A small multi-label image tagger, trained from scratch.
Training: muon at rate 0.0091, 34000 steps, batches of 384.
Rows from block 6, named by matrix and row number. Rows with one number belong to one neuron. Each number is 500 + 25 x the weight over the matrix's rms, rounded and kept within 0 to 999. All counts start at 0. Numbers have three digits each.
# fc1: MLP up (model.blocks.6.mlp.fc1.weight, 1024x512), inputs 103-205
# fc2: MLP down (model.blocks.6.mlp.fc2.weight, 512x1024, transposed), outputs 103-205
fc1.157:518493475528469518499513506464483463518490479488493519520502516502524496505528501546504471502468473504529516494534504527491488515465485508488479517499465513460476487489506478499487539466488490492497459502519477472489509515482503483526473503493512459477546449529490524525476496472494509476503486472491544534483
fc1.158:518496472474525533512515505486460515504488525517495503506489531501502542461524518495503528483519466505513506474499473484502522482515531501505472526484479505470518518529505475482512504536454517523508486512505496492498482482518502515470500496528471527472509498507507513498466494528474485488509479470533470514507
fc1.159:492458473534492457541534504490505484505541526484508483481511514494490523523519489518489438554487481511487513507496487523448490509486495493489510490541540512517528482508534480508523507503518511500471491504528480491487497517483545495510510504435493495476514508534523485465490478485442522469529522540515483476460
fc1.160:496523501496496488498521460508509517487492523475482528500512491493448485503479479492496530506496498495495509513495498512486497474473495497486510492504512488511525491496479492500492539498498515516515518515493468500496516502518504509505500504523468541501506513480535485538480479497520524497462521512499474493483
fc1.161:509546495515543518498528449485475474465480514521533506484519461515544497492474488507505510526476484547503488513466502547481493510501483445521471473463537533481503493503513527551561524469496491451471490500484504500477517492549512516495501524476519475487462494513507526476459496502521535501468542477519521483498
fc1.162:478505493505500519532522521466495490539515546471509509524517468509492515510497535555450487479457502494540548533471482503487486475493500522514490507514475517510501483484455480530534482488479488498496481484506486491551469478522549491475468465486474506512466480477461508498489477515485507496500472478563503544487
fc1.163:487479485544522502478513520487493537472509503466496528538492467527558489545554506509497500499515513501510516515526514519561477516504506497517500530495472514520487507522486481516490544517473514503506460512470486514505478520524486513501510533503492488473509520534500498481477485503482494499474497513478468499490
fc1.164:496497500475501515495456501506521489492513470484495510522473504502502520492505513501536517489477518516493507490497500529479527477497523528514480513488473501455521497526503489470523479457511508484481488496505502459499489489505509473532454499493518503537537511480469520534471476497487498482505491503541522473517
fc1.165:482492500515505520511490490491528494506504541543504493493529512565531521528468508500554447548452488503474540476496498502498495472486474457509509499521487487514451503524519522470492464530528525512504484510487509538528530515488509475476473481511501538538561499532496479487537500486541478525488504498478519542438
fc1.166:464502481514443458509545510475530490525506505498513524512497528498480522528528466522458516480548484537504477507468505535556518456483484463528496519475511498494461475523539479516514498503550556499463545495522488496519503524462498521486541499501490538536474527489438505566431490481474461488507485486508521474486
fc1.167:525471489475480463472508513488513551490506508499488510507473494513534518509491503518507506466520475543478519483465512508518494490476512507506506471497473476525529512489525488540521487521463514504508522459501501518558482466448498528502511488500493520506470526502489511505493494518510510520510523492475519491524
fc1.168:533501538449502486513464467507548493504428562555506477497484499497519526500493534500487530422501462456506465507496498479469498539486485525490529469514495503482513520455473496497496521499514541478531531448501521558555459499485490462471499531561491451519517501491497489505462489478528484496445513530459498496492
fc1.169:489477497521505504515504502496501496496501534511493461508467470500517459518492509493466486515471457441505468547449470516529486502496534555507488512487511499493475524494488535466482448521489510540493511524506493491483518473503531513480541502507516487509469520506480500506506468493460491525470478526518492509492
fc1.170:501537523459533500516524489471486527463516544491507451496494527524509487544468509487484497530473474500486535492504526493502508517462492463488552505487532487494502471492516508472525531528529514536472486548499535474478502498457460503453497507484465485549534481545482458522456474529452451532514498499456514467518
fc1.171:492531455504528486490493456451531483548488540502510504546538501457455524484468537498516538549507443522494482516517475472512554518534493503540514483573506506465493484498507486512519531525515477455493507456484457517523497475476513504500512476497520503530489500463456484473524455480495472402552491517531534501506
fc1.172:517501482515486504494511498473496481484491500492476483510517501490539487497502515524497475486497512538507515483518452525485478499484488488476507500494522489470492516492495452488505486498487516500479471493505501535507533462515520502483541495485522478530552511515504464524480539537527493486517499491474487505464
fc1.173:535461520528465501530479509490484474513493473512487468496544496451509497505509457524502519482477534510506486504514517469496504491537506528509482490486484479504524483535503477501444496477497499532498469517562482518466520472501519461492514502553563488483515569549534485516507453458496477504525527479481491509486
fc1.174:509517495493512504495534535500494526474494494490513482481507519517507530530513522507510460515495476516486519506504546488480527503481508475479464485517523525478521522468560524542486519460484479496500515567470532515489479510472481516513485472491520487512510487508497478464501510486468508508468498512511524472534
fc1.175:519498524487463489475445465532500479494542520468488513465528505473503458536455536455514454523512494501490487467501516494508486518480497509525528521481552496516561482414562519550514485477471523469499460509483475499500510506516493540490494549525494475521525489511494538525500521474537494517479477499499493482505
fc1.176:471534489486502518516517506561485493544493527535520541493453510517479492526481476490482480543465534474461481528485534533529464508460552494467473491512480500471518449501484467511497551471513547475481499495511490471528488461481475503506490501573443500522500504452508508503522520502487510507498513489468521462520
fc1.177:500475562493546475510479464505482498472474517496525532509484500537513521514512528506543501526467529507496509478485502501488463506469527545509535537515492569452479472484542503546490530497509506576504501473469490486488469481482526532485519497509516544455468521515532471506498456486462505540495452517482481544537
fc1.178:512497528507473495521509472439489489481530478461489518529519490520502542505506530451498516544516508507502545474473466537490546491503520477492586505503525522477509493524454456497529555519478505517494541544516529477477502455533558528528518437582457502544479493435501518481516494449526477502442517488496454511473
fc1.179:477504524473482533496487515501507491502503487486482538530537472490486496503520496523536481506516498468481492533508505499499532495493503499491492528477514513466512502497484471491507504479493482519517498491535488481510499517487490474522487518498485481504508493503491512491521507458470501504493502513502508488513
fc1.180:457508502497528507479563496573463513507532483505518506536483497508522513482481487532496489499510506454461498560477481491467512506523523500502554522508479479506448483500476515532563496472534487498457469487492491540527504487485455489468505482479499486495479548478479522524503497494466478556481520506489460484477
fc1.181:519531515509485462503528499509508500487546432525455511505488485495536523497527496531494510526461438537490550484509488497520468488480538519485569505522513495521492499487539544504486514519520474514446499489515520509538505501477496555491549539473462495586512487533542487452529521517502508550502570512470526469545
fc1.182:535486491511501484526455480480501498532501501497473518524469519492466500496487497506512526500491474487504476501496546511493503518477521499518512497521511477516529493510512493482477451532482509500505517483514490488473521521513480518516509520492499500497519497478474474457545512514464486505501518534525543501507
fc1.183:537524497546525488529501493508462477462568531466512509498521500504498506485475501502546483499473482511482522483511523463487456503512482499505528502501466461450536521491499577462539516567483572467459490519511433512489530485497478492532544477468492511494544561501503517495517521459528478499500565502485480532498
fc1.184:486499521504518460492514468477446479493463527531472501482507483471500501502502502486462482515489475558506507496482478494490518507519525485509499533536545543475499496471512510473488495460516489528551468484511450507485518533517534525489462542501531453503511528510526517489512467518498494468524533550493489476447
fc1.185:518508502479561520548482535541497501538493504503550539517505510495496535500518502508494501485455482553511489501482488494500510521534510520501494534493485502512541508516477475488499500485475529484523524488553539490512463502515482494513523514540546490535511484482515541503533499479500498524497479512526513523503
fc1.186:506524507517455520534501455516526459490524479497485565507440512552504511489521494475472474513452476516496488438490519479469478488523513509498499480515480491484515515513472492497489531475479497502525519481508497494509530511487498502519540533463469481522548497527465520508521457482569493479509471520474466488482
fc1.187:509528508511532499503473532502490496500513497487486514465461503495515473515510505472476498486505485476478504518526528530462503513498508490523502490509497486510518510503505500495499471525508520488491514488460513530480502456500516505477447525532481510474528513507486466480503495490491507525484509516487495502472
fc1.188:484524498535479482471533443511511488484463484481529488474491465498484546463534496455532474396532498469489492538480538485533479483527491474515525469463489442502469479507487488501444506501496526478510534494486474469486522498485554515486510463549505530504501469521484497476486504516508482515443514455504501520507
fc1.189:493506468482502523527449501526489484476491496539496505481491451448509460514451488472546550498484537468499537507468468485536533441492494496504487457498528499473541511478536488523489518478503527525526491504490499551464488505447531530473527526490509461474517463509483485497508462523507472514476545510484495531525
fc1.190:535477495546518520479494478541508526484497501472488495526522501507530524497474506503538480483500527510498495534473459514505492495497529480510492471470530527480483489535478551476499479491486470525530476514506531512505520496471493500502463507498476508466465446472471513513500467496544493485513485475531505517483
fc1.191:501495478517489488467520503502505506500475512507516536493501530487522456493534499488486537491515473492497462479499486475463501485515497428481519494496476509484497475549486478487512502438505481523513514503517525508477461487499480490523502540509503531535500473481486505502523515470540526524478486482461515519521
fc1.192:485517518489519526542559561499437560536483543467500448518475512546533452515468453501491473515475473508485520488503491502540547497478494481490501536483496549496482485529477479490453468491506510492492521534496492495492537531493455492513548507491533469546510521485460482490519482520536453535511471473463540520456
fc1.193:565467516510496494459510510521499468508504526495537475497516536569494482494477474468577537476550557455468506520481487466498467494480469455518528494487497539488524526525552519553513533491477485511554489537520463511461437538554509472491479510534495525470452502505511494537532513505476484472496491488471488518454
fc1.194:526529515477541478496449517499426522516489505448469487522497442497530447502497598534518514536505507556528516504505468526505494489497507505501524489492536544444461450512482455517490503477467518545498473510493473469494526523551508475512501494452503500540487510566456537509493506460563464445468453554551474505495
fc1.195:476487505510493498535468536512498520448471465506469520493495479503506492508493533512471488513518532480507479483485468505481469489541473508530506504474497535484486488553477465530499512481471476502511497541532476490488549477523490497468501483505510471523490453492530511490513495491492494523493522481509487517502
fc1.196:489502486517514491506521496496527497499523509486497487505470491466486495507501492505517507483517487503494531498514515493506518505508470491514515510502501505485511492497517511489497512497489514504509500493512526498500502533495523496515515482520489526525505484502498505491516482486492504509494488483500494523488
fc1.197:496492489494496461475501475480520488470467520522483487497506524485517512511479474504471537542543458510526457484511503509496481463479509503543488522515503479475512492529529486483493535482521515508476539547542521514528509450506521530498515516519498507475492514504487504526468498524500534479513458456505470489488
fc1.198:520465512547482516463488529501439464488480477495454505491470489503494488532535489490510484467521485518480513500474499498510476474526519466506461490496542486503491522468480470522489501483505500462489497517482495513512506523484486487497523527538452488486529507543527472516539466544516527476516524474501467533503
fc1.199:509520456543491510506544524517470498499492502498502538453508486493516514495493504506507522500456494490503510500486531503506501512525500507489472428489518548527536508476520483465536504551511491493515480466499542543538475512514564484534481517543513479500525443507485513471527459498491528514481521509515544461519
fc1.200:488462539486469502472532538547573498495503466481555470519508478494570498481456493526479548461468485525542520484559470484519502485506504479491475490443517535428455528504404434512463481555546470455478510454571497512481496525468561528489535501563554495449502527515526514496524447528451459544507516528437556539531
fc1.201:522493528544526466560533500492512509503482488511476467455552520487488474491512450527480512468547466571496477512473466525407541522526500493508504525483449482504526440504430502492520489515490515514530521478529461503492514478501478514462491491455481508563499449496497453463467534469476525509448519489454535484491
fc1.202:505482460461510499476478482510499409488557540532498495477457531516510519507507469520554528446509546535500518496516548497444460495483478512502494550464504523481487524474505501530479562442486482502477484540497499451497485504499489494463534491507498481506479560417490474466518516535491490480452430538457504543481
fc1.203:530520498502497487500514549493499456486490479485495471490500520536488496510478522497479477531516519501512499470472508527479519479512534476459539509498505512501510516523497507490513500502470451532442526464519504494504474472515525494479490476494491533545481501498485505514502506485485482525486499501490512500498
fc1.204:486531517488488518492534519518527457482498460530536500488444540520508535526520521516500496523495502513465491555440504541524485484495538539481525527502500488502516519509426487491437474478504494451489507553502555506487487516515549442505455493497521511511478472499471451482483468540502480523503468481548491510475
fc1.205:508420519471521469488503480472528538542491507491522456510506518511514510511465553542489546545466528490525452418509451498502499492519468519473539504500502540471516498505494485502581463491478473475491493535562470503513483464513501495509438554511466511549513487482536498565523504456496478484541445484472487484461
fc1.206:470475520532537485478525480497473497551442526497468530457544482500505474509536479463474481541504515487486531475481486478498487476501497501488480557497439501526539512502462477527494486469516550573525512526503512488469501515473470519508471500496517515527498518547543505518525506520540487497501468508493485524522
fc1.207:517524425474482482542493534530494508526545475511493460487466528545497487513500476496472509526535513497482501470518505457494501495461506502526519447512510476547500509505502470512459472447505491461487484519519523434503489549540459505500490480557517512469485497548473452467427507499511531536460459510510505471472
fc1.208:490514489474519500515482518517496515520503483506482498509464513500516477510495539493482502515532482533478497478499516486479531468474495493500504490500514513482497515533508487499516516471484493474451510481501510468486458519487521504486481483515508482479460488486493462513543514495507493468493458504501554507529
fc1.209:509455522556489447567498483495461480522456519499496558504500540502494489494472466527518502530489503478525466458498469516495459525482463525530486467470492523478516487492477536532525491545552451530471474460484470499519559512507567527538498526487492482554446457492513504507505501506473459525518491513486542495531
fc1.210:491455542449538474466510482460500535488519519477478487470513491446533476520496519534490510502527496504490469457444545485519513523491493465534509474503505465458463492533510486472500466487488521534507526486489512519495462498514500507509506518507515458507510489474523503491496470498481511503524582508529478457483
fc1.211:498444501511508467516513475525525467509538504498468444502474522515482513541498501500478551536504489506498488561476457473549491473533484513530486524514557464515518479492598530521474476500496473485502533471533516496528512484508493519482484510519513484487514487507497497522504516473515491527500517517493496503512
fc1.212:461460527468499417490499477505458510517471493508495514524482509509514518478504502523513461480525511520505491488490477509490522477509477471521522489485481523594489557473499542511452496540528459477507510493539479476526487433497563535591473520532483496457531499486456495514499541524516497469519526483479501510479
fc1.213:450503488467509504493519526488499483499525512512481547529519499485489505500499453518505497497510516501484527512528525501501475501486499474510535506520477526499491504468563519555509510511495521466565532469438482480536446499506505506510461500497516519504509554523475466522453418533415519503522480499498503479455
fc1.214:529511480476495496541528511504527467478469487485503490511480482467517470473491448489500482470526448470501508524517532503415487510502497519516519493498486469436505515491488534474487502526499485487501485484511507543502475459495541512500508518484528489491544498538525497459499506582460493510480529487475504487472
fc1.215:480485506532513540536481505546556497485528496527524538525501523522518477477482511506511527452521521489501456515503494515455501476509495511528466510475481531497504496482547512513490466470512494544469502493474544492504478509500519515479463502545502527494536494485507500490517488464464458529544486455504529514494
fc1.216:516515548507501520508520511522500552475503505503535531545525550487544524513480484515499497518501471508504476498452492524540482484536521524507443541499482483555513498474501470523525517486486519505467487491447523515516466502497512488496487471499489489483496494486494498496523515443466490472441519498517497540553
fc1.217:487520491448544534503506492484507493489521464535500480501548496506529541509498518465506485496474517460484565524531505472524490478480472457529496526500480475451508471502517555493460591468475541455482403487524503488507511505504507523457519530536486500445480536524517475496468483474459485544467512488523513471492
fc1.218:494523520530478539448504478476465525488528531513463480459537471486537495526501494542512504468519518475470534539479442523496472539490534494529459510516484497513471488453505510533511503471543479518492506481489515509511489484525514517493544453495544526504468512482543516498503554509509544435479519484474539491490
fc1.219:483499512484535521514518493456510503490537470524465468499472503461486518516478508491422476491475466505472506559503512475473443490508478480502488487518458497511445482472463508557463523480478484496513496503494542499469517521497485501500539492485484480494531539506541469481514500501485592540542475527521485490566
fc1.220:474502516479500472450526502525512465464521486543521514514492474501506498503503489535506504467516530479483506463466492538515471560491473459536490487490454455531514608498537535480484567506519438448493483496495499506476525523481543455445518537519533486548538523484511512474546507485530477532437521532525505478530
fc2.157:521475510485512506497526488487503493490519530525535524501486535534481492511476486520518475544456527465473502526521467460509505513493530469503545492506519494506516496503527465521556531512468541502482503511554475504519524502501521526522508501507511485456482466525489521513493507483509482503487501524532512506484
fc2.158:489505488470488541478479498496529551493473501508475464511557489516505468541464534491508512525500519488484524502485522454443505491486487501529492465464509523521502498553489546513500479502521477503513483506527502535500490516513497476475507506509533478527489539477485520557504508510485512540498525462536500468479
fc2.159:495510525477542524489525547482551498500491474486469514510482519517512514512543466473518503503503489499477495501501522496509499494514546486521537508475475525506484474447519559470510521508521507460517498466529490523482510477476518500521484476493473456458521493517531507522495498488471466459457516539500520527450
fc2.160:536482525486522509500473493480490515475532522487530497483505463505501492494519470524508488480472460500494516542484493486516474541537458505527499467487536492505491478530507495512489480508512514534514480514523500513539470478515460501472520486519540529459518511480489499487543547526508502493466463504519492505500
fc2.161:516565534469506502490527485481512475533548518474472523504526495505475517498534518522493499496495481539471519580511512484511527521515502443503520516488519520504502505503496559470488573487572469478498502535514497491459490507510503480471432500493460524509521486536516533464452522504515519455519477548538437487443
fc2.162:518469505476545500492512515501519547462506523525534533488464569513508504499507512487532515518524484485513508512550522491538503536484509464517496526516528544502496489505515545504533513493445524511476531478540481548488501502503523577495522486490495515511484529514490502509461478506513476506486493515451475507473
fc2.163:484496442508505501506504552461505499494522550459537511507504516496473537447498509489499482511473525486516513481532498482515512504505469483527497477488527481492525482483450533466479516494475487491525534503525509477485525489469465463491512507508510457520471510491452505514518507504505501527479550493460521498494
fc2.164:505532510531497503536507487469501507494500528503505492494495516468472464494509487489500517481496508448543500516486516490499495498514454470499494490508515500506469461490508527503471517514494522504498499499511525519499508494506505548492477505488510494493481503489529502493518515503504471560496475517511512535466
fc2.165:523540459527506482529520539462477486511439486488505461497484516459526502487486477533427507475471499494528539519490509504509514431538491442560483476484475489504492521522508503508489506489505503442506525499486496535520497498508436479506520520481555485466456475425551513499509466525505474509502490509521494515495
fc2.166:468502498520508502498495492508546504521537509512516521483508519485519444515449495497501494479479546497544486507537544492487497509495486493478537467512514515517491514488493503467487495551541478501509476493541508511483490465560461501525484498512486484491544450491494460531494517496500464515495506520454512501494
fc2.167:503519478513493494494538545534502553493514494504504455494525480473448499463509478515476514556551494476503488519524497495495526505505480514500496544491490499456523472533499524508497525496500481466526502517505511511497510509493486488523517500483493498510498485489485504497494514500506504440512519520503484496512
fc2.168:485480477472483491531456538501511493536495516472516487528488512493452496513523463503517503459472539486537503467523490493495503437515542544516501503498479506519475513465485485517470516515469491480559507511435491471508534509562528496512489508514484512450502497513506535521518488519457478526485467496525500454533
fc2.169:471556537512496497468501488488479516495491497519492507473551441518451490493475485500529454493503489506486500545497498481473511528496484435466515538455511440508480481472462501510506489473459530512499509497480505498547427488453471532543524488508496486477528462518497502479461542473507494526504516516509501555508
fc2.170:485538466477489468500468499511516516503475506509488526504556535519509546557481514518507483488504454518508514534470485537524482494474527503489530503541570501512449541501491552518487499472512499513487445542521487538513498480477462551505494492515553532469530509497475485517522477440478451511463503484544509524460
fc2.171:472501469483526525482497499491443524475499528487527513512490494494473461493538526513507493499483491540511497499453495481502515473464508516516501471536476508530503512497514507438506515526521484521491522494494512504506488508524495502520463510490470483487497504511482509497504453476520523526519509445494456452532
fc2.172:500503447517473476478459496514511499524453510472507482497472463459482497538521553481480495510540493488485533501525495464515546527503496478522528473481518516489508458538522489509470494481509486535486526500513515496525488536506503529493501482502476470465507477502517503487495453471520481474502505508464458466414
fc2.173:495544511556531513552531495537489510497545486482501490504503549502478499485458496516527510455528487531542544475489464493457510503552489414464503487495448501525458494513519510528524471545490523497479467474473493484579495494527537494489481524488524520496559503569453548528462477548530516511485550532550452492453
fc2.174:528509499519438515537483538493554523498537546524466521478531516486452507495496553515446473534544548494488495476483505494526454470481504474501508540513571525439500517457452508457522506552538517482475498506532542496473490525481519502493492487518484507514471532478491489514473496505510485503485475427526485480534
fc2.175:485498508481543553518495502537521499473521544516521543467421478499496481511509450517502470473516517525518485483509481507546446477512473539520523505516480486530482507510507510515502458590461524511519499523504467491470515501468496489467523532505490513456494541511517505487546520488474543517467526506520524461481
fc2.176:511479539512530529523498519505509524498544445512491483505546487449497465524502494474464476447534497526524508478522461494500499517531432480515501518518510483487473490513527472499531521535518491512532506525503550493489494480513552501548495516439491546475500479572463498513543495567549480478515495440465503532512
fc2.177:470500502471490506489497461509514511535524508500463481515532467531509528490510516532456488512492523509512480505493468512520482482513494511493458483473540521496565526476492468518483527517473498510481474505487516480503484485504495514513497512502506510492531516522460506515514517506535481448503490494494492511491
fc2.178:503478543436506476514493502465528498515486497501517461497501460516482489500510446467530529492428500465554473493530499501581509488505489478476483493514481497511471527507475522496479510491455486508545511511517477508473530505550501496497544500493459520430486462540527495472474551521506547537511510471537526502485
fc2.179:506496454499480495514510441492511467480527497514502493480500540504519512487482526537490482532484450489503471516477502520533473497509537485501476519496502499484508511480494516486480501494494528524494494486467490475505505498520547485478527516480505515454506513489479504498436506462509499515474509540528492495502
fc2.180:489509510502464502522510492443561473535500481508479445473522526512503477479483483510485496521473511453494486460469498522471502501514457477454439524502468504460549532503521531446468500487509475482504483526495503483467490523525482469552503502489538478542499535515496496471500526495555461478484498515506520538507
fc2.181:548500445475527468448478497483490535473474479493485495514515466457520482517523557504485491484537487529537466500511527475483477525463513520491482509561485515494495480514543472488425447466495477508505514533527473468472494523463518510527529468450508505529529483468476459471500482413503496517532516513495499506467
fc2.182:524496567514565494517496521471514473507536510508461495531515507485509497518460510511496489532511504513484494492512522512448522502488482504516462505484501488515501520553460511495486500526495510505449480509482506480509511493519495511494491519536516482495482487510455519467459499480476477517470524497517506511513
fc2.183:519513519462460517466482470535507488514511456521519490490518495517510471503440469514484506442528492527508460449493520530525447491492478492517524492498466508450464496530506495513525516535539506526498501528474487503510491535475488488486499519508525495494471447527480478499518489510531494491490539537472514471506
fc2.184:485495519486486483492492519484520510493479523509500543480499513485538516475517475502477523501496501478461499476510514504502485522530537546487491526485487480506509477501496504483491504525458500474484509486486507506516497502465454474503496508512468502493515536491491485487473537550455479495520483489480499476593
fc2.185:484554514497494504506535455463469483479514545478494492500482466512529500530456522466541505469486500511519489494506531502510482544475515455503492495471499544512512515532488519522510507532480512491520493470483530461499512476512536498481509469511533530512496495485494537515529479517502509526457504488522534497509
fc2.186:506488496531480497515491478464507503479529492512514484523514467491510516472502440516503467463505527509505533523485494464501503515479485474473495484485540484540506524498522487446506544450497495477492484457474507517511472547543497493501450494506477478496519500485478513511493499499506450515551512457494518492525
fc2.187:474494499500448537493499432518543509471500526524479493542499498488490526484437469520484470489486525502474534536507520501505515482481485514498475477505486527508480518458464473537490500525479503491499465524471495497439478517514492524462525491526544498515496483477457540503496487498506499497526472501493556509511
fc2.188:501519466477518494476454559486505466502559496462514483487500452538474487524506498503475528483535491515486506519526504502520556506488523532495546438525494500469560515561488458531496515489458524540499522500537499472484448505495473494468460510504498510515495483520521485528546472548486473481496530495482498520546
fc2.189:519485527534550531479539533519517479522486543501500478527451509609493509485524490529468510498458506473478481540492534504499564479532500487477532497511497540527539499472572461497533502540472467484492514466560501483551525494505483544521502522507518535534511513479477504490538523470517469491486492490473479517479
fc2.190:513453491496515521515512501517502459477471508494464504526527492519516541530522493496466481498471528526492546510488523541516511493558452495513524502516503525534496551525526474510477494446553448531493474483492480545451478471497527480497503466500478491479503486496483463500534475522478529478487495502472512490520
fc2.191:525483512470518488511526469515514508471489529516526526529523446472480500514482556489495469517480514511567461474501471511510505521509517511481528494494508514488490486530496488468516541532485515498536505540531497480533504486454460511483533481484508511514501501547510469497529476477505488477499534512522484509481
fc2.192:498485508505476525473477509523531516492502494479506499480485472449479504490489492498512490481474510487474499485444501509466454490502519504497510502482511491533509471496453488577463500444496485546508513519505473551510516475437472490509473501512479511503550494519471490481496487523509552470513496548522436493576
fc2.193:498502531508512491568460555448528463504479503510472503508532469562515516529544559502481486468482520527549455487450505516505460456495479539511499540482522514522527477489483457447536470487530517494464497514529450502531518508500507482513470525524507481517509470502486484468477501499493572459539490555556522429521
fc2.194:488505461514522534512529525532434511512476508496487479514470501477490529523539507512529494502534516490461530533465481514528482503515504482477475496507484483458538541524527501499479572509488522492484469495514493515537512492455510493474554480540489481497514535502500512503522508504539507467496494466557507515452
fc2.195:498537483481537519479512525520490497516465519484500459506482501485472488526521454524507471494448496512472520480525492493468541512507491522507456461491536482519452514499521489528540492517508484489471478478485512476512505516459518477483482482490496497502496504491508496506489520471506518476510465490485541528538
fc2.196:500480529463491527490483493517505476494499522498521513470485488532528505512485514496463498475489507505511512479480479485499490472487504502485519496461514477485501484502535525543530484526504532488523493507525478476477478490534477510458499491513515489507490523496492495469469490491510508520528509500503503491497
fc2.197:526522488475522489518501520492527485500482470508481463485461452507497483510480486496533524491490488496526482507508492519487515475499513493517529518529523511517508504510476507446519479477489533529465515493491465529469488495456471474516488515494532494525573457523521472474513474507500486490480488482524539499524
fc2.198:522486519470555536509549527503540478515522500514515520461518516507483512478505523519473537521493496484464542523486537454491520466495469500471474496492493494494515474478528508481519487504490534520475530529469477507451507525529487484524505485480523524476473461488506506518496521490485470482514533515530487511462
fc2.199:470488500524532492527480523513498480521508512542501489468483484485478540485521476485464473465517487463493451527474508449482493509505466468438486499499477500517471550525470474480532507491453503524447500541508462493528528497536546521478473496487500534496503484546516527495480511477490488518503479504525481520505
fc2.200:477510483476507505465443517532503457475451484468503493480504486527512484498478426504524538490520519541558535452526500550487519502536505488513447501476517523482501467515470466473514524523538504451439456502472507481489482496504463513566540520507526506502451477501518532470547460470499453552520488502435511520488
fc2.201:507516527493508524491483511516528531549447451515523509509496503507502469513466493522536544550512484498501489514476495512509510557515496507512476507498530451506495467495519506512507494484482520463518469524558510471468519486501491530463480516459552506524434537496534508477493531489500445517514512528502460510515
fc2.202:488505533490553503464483494496537511586480482506527492500474499501483489479518472525492489484495494523512476517452522459521488495497510510514480501524502505540490504511517445439528533428530502496489504450484536525537468491510517506530468483523493512505465526587572491468504548450483520486499517491520479521564
fc2.203:501502492534484466523528515499494518512487469474492488477534464507476549540518525482539517550519493487484469527484492461510488479521468480469526526479483462487484511501486464482469512484513518507521520519519498523514489468478549535498493485471484508469501482484487474496467452524516517505495527435485492459472
fc2.204:506470480428456516495527518462500482516528479466506478534489497454493527541516463490476490505509509517533500441473497499502462534502496512510546484476496531453478511512521494519507545540513468464539492507473508495573508488509491481462500510487516517448513570484467496490515520530537474466447461465473502477477
fc2.205:541499538489493461556514574483522490491477502497500491478523529526465458540529502544499525507506545505512445472493484491542476472466492482489562483464493488495536519515524523499544512541508490498490511460485491449498498500511519495447454492524476498456530506432476490522488498540464488476482519491467523535528
fc2.206:486505514449533507512520520487488524491499493494500526460536463459495489530514501500527546485481550524509480495458530487475492464501476478450503476483507475501516512488465488526518476553477490511502481526503498484490475465514498486485501469524496507524483516535501476484529549523479500480487488554486511513530
fc2.207:472519494490502496510512476496525517524505441460463550477492474523522519490426477508517503463480496521568518466486483484476523538470502519520501499497484504498501470476504547504555511514514487492460478494515464520543454487443501480523535518476487507519551499481513501475516517518487476532512479467497528498531
fc2.208:486509468473482510487538509491497469499476511498526506479508497511472519465550518477523523472490503468553475495483520464456509470502509498499511514480497469476475510463500523477530514480507484555453510487517514514464510522458520472499529504495479496465514488508508572471505491472489461466515534477477474519439
fc2.209:509502514488473500506533515452454471498484466533501539542561519506531544511493511518496516531460486477463525481519499512541497496488532496499522474536502477447524469452550458515494524467504458536597529510439490508545505492538531508510475510519493505456424483487504518493483489475493542503500509527550478521514
fc2.210:492528473503510515502506486502472531499514514490503475538535404513475541477489463494467475484515515511503494520500491501482482501550481518499499483507505508552520497449482514509545509525454467459540466473496509558507486494473505447491508483479488489477495505471470511519486491489505488496488495504522499463505
fc2.211:519465498486504492491507499496511477444507469480514464481489478492454459448500491513513542457512473472483486515499540489487518511503470499487489533529486525537524477477518512499482534533472481529503489486508532502525497497503490490477516483550560486539491535518491570453481505444470515509476513526511523487523
fc2.212:472495516476536507461491488514473484527519516512516511500534511511465508526493498494486466494479532481487518496500506511426504528486487452490505509499502472474493482512500518465493473494478502505485474452554510499487495499548538527501467533505524526522474478488522484508478547516498504482520480513536487497493
fc2.213:523479532485482519499539511488537479485485496482531520493535505459503531489492508482494474504447508488464477529485467490509507504499553547505518518512501518487510528520476506491503481480497478482497469528490515508493508486494514503456515482495482494520509535532530536509513499518485484503496524478531479530522
fc2.214:497482469494543502499473519504446549472470525492504515482532502458483503461463554495502500498523464499505519481488488528567488468508504504481501501517501485477500486487485488504489489505509476545505518517506488483513507490543518497499521471495472484491487508504499499511543525442533516492484466502562498494508
fc2.215:483521498522497521509489564497436507510475492475485475479515542474487507477549491511513503547495474536471492509516481496483499458457492515495503510518525562480502469462498513452478499497462489492476477500517467475510502530472450535529537513491478497497499514539490540518527497527493497509497491494505510525471
fc2.216:505494504501527511487479529520464445474486527500476505534470524485504548476548481506521483525456491503489483473509476508494532544468486500486534465525475525528482494442486531469486512495489505515476474516532481499544543482517453512492515500493467473482517506493467473524513451518503515486502502497532489487482
fc2.217:505464507485507471523446458554463526546513470531524537528446468473530458527497511502468508482551480482522481449559473501486530552482515531519489501539502487508486559480483478457567565475572524500515512531488519557527483489493527485509489518560560464535554503545494437472534549513526523503551486507508510447559
fc2.218:517466514530482511481482528498525510468483519500494521477470462517477481545477514500492503486506525488493515491486449490498485505475498539540493489510525485497517477485490478476539485458498526511538508459449504485504506515458562463476505492470472480498474530457509521510488531522496486488471475512533508503503
fc2.219:497538539486517484511478540555502466498508518478493515473475481520471523523567479554471564504502535522567503499467524543465517536477497488497504516507444535499488517519562491431532434607486541518491470472475464450529505494498546500466473480461513495495512494447497511516506508483497474477556504486498502528403
fc2.220:505494480538483493526484497475500536557462529506549468498527481484505498466495445516471507472472466518508496463492491488469455507525439483540493463486478524461481495511525524492530508512512513483461506464501487492549578498497528508477520469468514477496489509514467526485468532476538480478532472488478488500486